A small image classifier, trained from scratch: activation gelu_tanh, widths [64, 128, 256].
Rows from block 6 of a small image classifier, named by matrix and row number. Rows with one number belong to one neuron. Each number is 200 + 20 x the weight over its row's rms, rounded and kept within 0 to 999. All counts start at 0. After the name is the row's rms in percent of the matrix's.
After each neuron's rows are labels from the 100 images, of 14848, where the neuron reaches its highest value: "lies over" is the class under the peak. Only what is clearly more common there than usual is listed. The data: single toy objects rendered from many sides on busy backdrops.
# fc1: MLP up (model.blocks.6.mlp.fc1.weight, 768x128), inputs 0-127
# fc2: MLP down (model.blocks.6.mlp.fc2.weight, 128x768, transposed), outputs 0-127

fc1.257,102,178,155,189,183,229,199,196,173,231,192,214,199,225,198,205,197,216,206,204,215,198,182,192,249,160,228,220,230,217,157,202,190,166,224,222,183,181,195,207,188,202,182,173,197,181,216,237,180,167,215,212,193,187,184,197,234,217,211,183,203,204,199,192,262,163,222,202,208,217,183,184,194,189,218,182,204,184,223,200,164,211,206,188,233,174,194,225,200,198,185,161,189,222,168,187,233,206,195,191,190,210,213,207,215,169,228,213,193,191,193,212,215,182,218,226,213,181,200,174,200,186,214,196,195,233,179,213,199
fc2.257,086,187,211,240,202,191,199,252,188,199,209,218,207,208,219,202,169,195,175,192,177,188,180,212,193,190,247,221,214,209,171,189,217,216,200,180,194,183,218,212,190,176,212,178,168,239,180,182,176,241,174,189,236,189,166,188,193,188,223,235,186,170,247,225,183,201,213,185,215,196,191,222,214,184,214,199,173,198,196,223,197,219,186,209,187,161,208,193,189,176,158,180,230,153,192,194,200,174,167,223,164,191,188,221,211,215,182,170,195,198,183,178,190,197,201,182,192,184,213,181,198,216,186,215,205,202,207,200,202
lies over: part in the main colour

fc1.269,115,213,195,220,198,199,193,219,205,195,222,181,190,204,166,223,209,244,214,232,186,216,235,215,207,180,236,195,207,207,175,154,186,177,189,187,209,192,200,193,175,239,180,194,226,143,169,233,181,190,174,182,201,210,195,198,212,198,218,193,195,223,139,215,171,224,182,190,206,222,215,198,185,186,217,178,171,183,215,199,188,187,196,200,220,209,209,201,216,190,199,159,158,219,210,181,229,225,200,220,199,243,190,214,203,204,175,192,219,240,202,199,204,230,214,234,186,199,196,178,223,197,210,202,199,200,176,199,207
fc2.269,113,182,157,231,207,220,169,213,224,201,213,191,176,194,213,206,201,205,239,215,202,206,178,191,178,209,182,182,238,219,181,214,230,207,225,178,222,223,183,228,208,196,236,216,180,188,207,177,166,197,211,176,212,199,189,228,191,225,197,210,187,173,261,180,197,162,190,216,182,182,196,206,180,165,192,213,202,196,165,220,184,200,186,227,255,192,185,242,214,220,197,206,216,196,214,215,187,217,209,188,206,183,196,190,213,175,164,202,184,183,207,211,174,177,206,195,215,219,194,173,216,196,230,208,221,197,203,171,222
lies over: part in the main colour

fc1.104,136,210,197,226,189,193,171,190,228,187,178,217,173,260,167,186,200,176,192,206,220,210,197,182,185,200,235,203,166,184,201,242,182,198,191,197,197,200,202,184,186,209,230,177,204,189,214,204,187,215,196,233,215,200,197,194,164,206,209,139,194,162,172,222,185,172,187,181,206,233,168,206,223,187,199,194,223,188,210,177,202,194,205,206,189,210,193,205,196,175,216,221,178,233,208,190,198,203,223,194,171,175,202,225,187,165,223,234,207,202,215,225,216,234,196,249,195,196,215,188,189,220,183,180,202,219,196,241,200
fc2.104,141,217,224,178,184,211,188,227,218,167,184,194,210,191,157,188,189,210,219,225,220,186,196,160,215,173,234,205,220,167,220,228,199,194,175,187,205,182,213,180,179,168,221,200,192,222,182,196,188,215,204,204,204,220,215,184,197,205,179,210,206,198,220,221,202,237,172,200,205,187,187,210,225,239,212,216,180,189,240,220,191,172,185,149,186,198,221,243,183,190,198,216,200,184,219,193,207,224,200,224,233,188,197,189,225,188,196,196,202,165,203,200,219,222,183,206,160,168,199,185,215,175,237,192,170,224,179,228,219
lies over: part in the second colour

fc1.281,111,216,229,221,244,206,170,213,160,217,184,181,173,180,186,195,212,173,206,188,223,215,169,215,198,200,189,173,207,177,189,188,229,206,185,181,188,185,192,159,217,198,163,201,199,187,195,211,231,214,205,158,220,203,196,198,187,185,206,220,176,190,201,222,237,227,185,216,222,196,210,212,191,211,172,245,227,253,215,188,188,163,181,213,216,225,223,217,219,211,196,205,210,205,178,213,169,175,201,190,176,204,218,208,167,204,193,193,191,179,167,179,207,220,196,222,187,192,206,191,196,242,188,185,155,205,216,193,210
fc2.281,107,181,198,211,207,199,195,218,219,219,164,215,181,191,210,235,225,203,180,192,194,156,203,184,164,183,223,244,188,210,217,214,170,212,179,211,180,198,187,181,182,204,202,232,225,203,206,223,205,164,225,226,195,206,227,181,195,173,206,204,201,199,173,206,196,242,190,197,208,193,195,188,181,217,244,221,183,176,202,207,237,223,195,204,168,209,207,198,219,191,218,193,231,193,220,217,182,192,233,212,172,200,175,216,190,203,149,185,177,199,203,184,225,202,218,190,201,225,231,254,212,213,170,200,212,174,191,230,221
lies over: part in the main colour

fc1.143,031,217,216,202,237,207,157,199,180,180,185,182,169,183,194,159,194,194,188,177,192,184,158,195,195,205,185,176,188,200,174,188,194,205,186,196,192,210,214,197,178,175,263,181,216,222,181,213,199,203,210,225,178,175,194,201,206,192,219,236,183,178,242,225,174,206,202,214,192,215,187,191,213,192,233,201,185,195,248,194,231,174,199,221,195,227,212,218,211,201,206,204,189,206,203,189,181,221,232,215,223,216,166,198,180,181,162,157,181,183,213,181,244,216,214,192,191,220,197,205,218,231,214,200,190,172,218,190,220
fc2.143,035,228,192,203,212,218,254,213,235,211,205,171,221,186,212,166,197,187,222,194,171,207,190,189,188,172,200,235,190,210,216,211,206,193,200,237,196,197,165,191,221,199,147,224,201,170,196,237,202,183,183,226,207,200,195,172,233,182,223,183,202,200,194,178,180,217,190,189,197,235,216,227,193,181,210,223,190,209,225,191,220,210,181,204,210,192,212,198,184,193,185,230,155,202,200,217,192,173,230,220,211,201,226,199,180,150,187,170,182,187,223,212,166,204,223,177,215,196,192,221,206,201,214,184,167,196,197,167,229
lies over: part in the main colour

fc1.416,104,197,188,164,188,207,195,197,178,223,189,210,194,189,196,217,216,205,200,220,183,192,211,182,222,193,183,185,224,213,193,215,204,186,209,194,250,185,192,170,202,188,208,190,175,200,180,198,220,212,190,237,170,215,225,205,185,185,181,209,229,217,214,209,187,171,189,169,182,184,194,233,174,212,192,189,166,218,231,213,244,212,163,169,167,191,175,174,196,185,210,179,214,184,207,231,209,215,161,194,195,207,216,215,211,217,235,214,174,182,220,254,208,201,152,242,225,192,202,215,185,198,224,221,210,216,194,199,234
fc2.416,112,149,203,188,206,221,189,192,209,186,165,215,216,215,198,199,207,193,181,183,200,216,187,201,182,188,197,182,173,172,173,232,207,210,209,175,183,216,174,243,202,217,197,161,174,195,180,192,230,216,186,234,161,196,185,193,196,223,219,210,228,216,225,203,240,168,210,202,207,203,208,202,195,189,198,180,195,177,201,178,165,159,209,186,185,193,227,195,249,211,248,196,224,223,222,175,187,209,218,200,188,189,171,164,205,195,220,218,216,247,242,194,190,221,203,209,217,202,198,190,221,213,212,203,201,212,182,180,194
lies over: brown part

fc1.85,131,206,199,207,205,222,194,174,232,212,235,221,210,192,166,189,214,217,189,215,193,197,199,200,194,213,207,219,193,216,201,203,195,205,171,221,227,185,200,207,176,180,233,214,195,166,174,197,213,219,234,239,224,172,151,173,190,228,222,135,191,206,187,229,221,185,194,188,232,234,189,206,181,231,199,200,189,224,191,164,221,184,213,149,183,210,194,225,216,197,208,205,203,190,181,198,178,160,225,221,177,199,213,192,186,187,208,217,212,169,185,200,203,208,197,190,191,187,225,220,185,204,168,203,194,230,199,198,161
fc2.85,132,216,216,195,165,197,214,235,205,170,196,206,192,193,222,202,222,207,206,214,200,205,189,204,186,172,205,200,201,210,175,189,197,190,185,223,221,211,180,189,158,241,211,210,173,242,164,186,207,193,170,222,185,197,173,180,190,180,212,212,190,147,219,198,182,148,209,156,189,198,202,205,219,228,214,230,199,193,185,182,172,199,172,204,175,199,217,205,192,211,222,177,190,173,193,214,184,226,187,206,164,228,207,208,181,183,225,193,165,181,170,190,181,222,180,213,183,165,233,189,174,203,194,183,219,198,208,216,234
lies over: part in the second colour

fc1.617,090,221,194,188,203,207,213,216,224,203,213,194,202,193,204,175,199,190,219,197,176,223,203,154,199,234,202,253,202,186,206,242,198,185,187,169,215,216,222,175,190,200,233,187,185,172,199,192,192,212,204,185,255,198,181,173,202,208,180,234,205,202,176,162,217,185,234,218,218,219,204,199,175,192,187,205,198,203,202,164,174,183,198,188,218,215,206,210,202,199,212,200,224,181,234,187,208,163,211,190,189,221,182,202,186,256,194,180,239,212,216,208,211,193,173,201,133,179,219,207,214,195,197,184,195,175,181,192,204
fc2.617,094,204,204,193,200,203,177,161,198,185,211,201,168,193,202,180,197,208,223,232,215,209,217,162,200,190,193,177,182,236,208,184,224,172,188,245,208,215,210,181,199,215,250,177,143,220,215,182,214,210,214,172,190,217,191,199,202,218,196,183,177,173,190,202,197,202,204,186,181,230,179,165,190,185,212,240,213,233,245,194,227,202,211,153,166,178,209,175,204,212,209,208,188,190,199,188,191,194,227,222,183,217,186,199,202,201,211,208,228,193,202,193,202,213,208,213,242,160,194,182,187,201,220,246,181,212,211,197,214
lies over: dark part

fc1.731,109,208,163,224,189,243,193,207,195,198,220,217,180,193,195,198,195,207,197,231,203,199,200,220,171,214,228,203,216,192,208,186,198,193,200,213,248,210,187,225,212,223,241,212,227,207,165,182,194,196,182,213,219,235,219,209,198,215,180,183,185,228,169,203,194,200,191,184,175,174,201,155,157,215,188,213,190,211,199,212,217,194,207,194,178,189,187,228,176,158,206,176,191,227,193,203,180,202,173,158,173,207,169,214,191,199,175,194,225,204,184,206,196,162,186,247,209,194,200,178,223,240,218,209,177,205,174,236,207
fc2.731,102,154,237,217,236,164,204,199,181,202,173,187,220,217,203,208,188,199,200,189,202,206,191,201,194,197,184,193,223,197,217,199,175,170,221,197,223,241,198,210,208,173,187,205,185,170,237,206,189,204,211,183,221,170,212,196,206,241,208,207,171,236,228,203,202,169,192,207,196,241,200,200,215,219,201,223,191,210,189,226,185,208,207,236,230,221,193,218,157,210,192,200,197,165,183,204,163,244,188,187,220,235,203,186,174,189,208,200,179,210,203,204,197,179,224,183,177,208,193,219,165,227,197,182,163,181,235,214,210
lies over: dark part

fc1.663,083,214,183,196,207,192,175,214,193,185,251,179,200,172,196,192,233,208,182,201,226,185,196,193,222,190,197,218,173,225,186,196,232,219,167,207,207,201,230,194,180,189,233,193,186,232,185,205,199,200,210,216,211,183,182,171,190,220,226,175,158,184,226,212,238,185,210,222,163,175,230,162,245,218,229,224,199,196,210,183,211,197,236,169,226,209,212,206,195,192,193,187,197,207,192,217,201,182,198,217,189,215,162,206,158,217,236,202,248,192,191,220,186,178,208,194,198,172,203,189,210,194,183,205,200,181,199,163,215
fc2.663,078,244,218,165,192,197,218,206,193,204,250,216,221,185,218,149,205,192,225,208,217,207,183,194,198,230,173,167,223,195,174,185,205,221,204,227,182,194,215,190,204,212,190,176,156,203,189,184,224,190,189,199,163,251,191,190,198,199,192,200,190,180,192,182,188,169,207,175,178,210,183,210,244,199,211,182,216,183,202,191,176,209,185,223,221,171,212,201,201,201,221,198,165,179,228,183,209,235,213,173,174,223,172,203,168,186,193,222,182,194,215,210,174,198,190,189,213,191,202,188,204,200,191,184,234,227,191,169,237
lies over: part in the second colour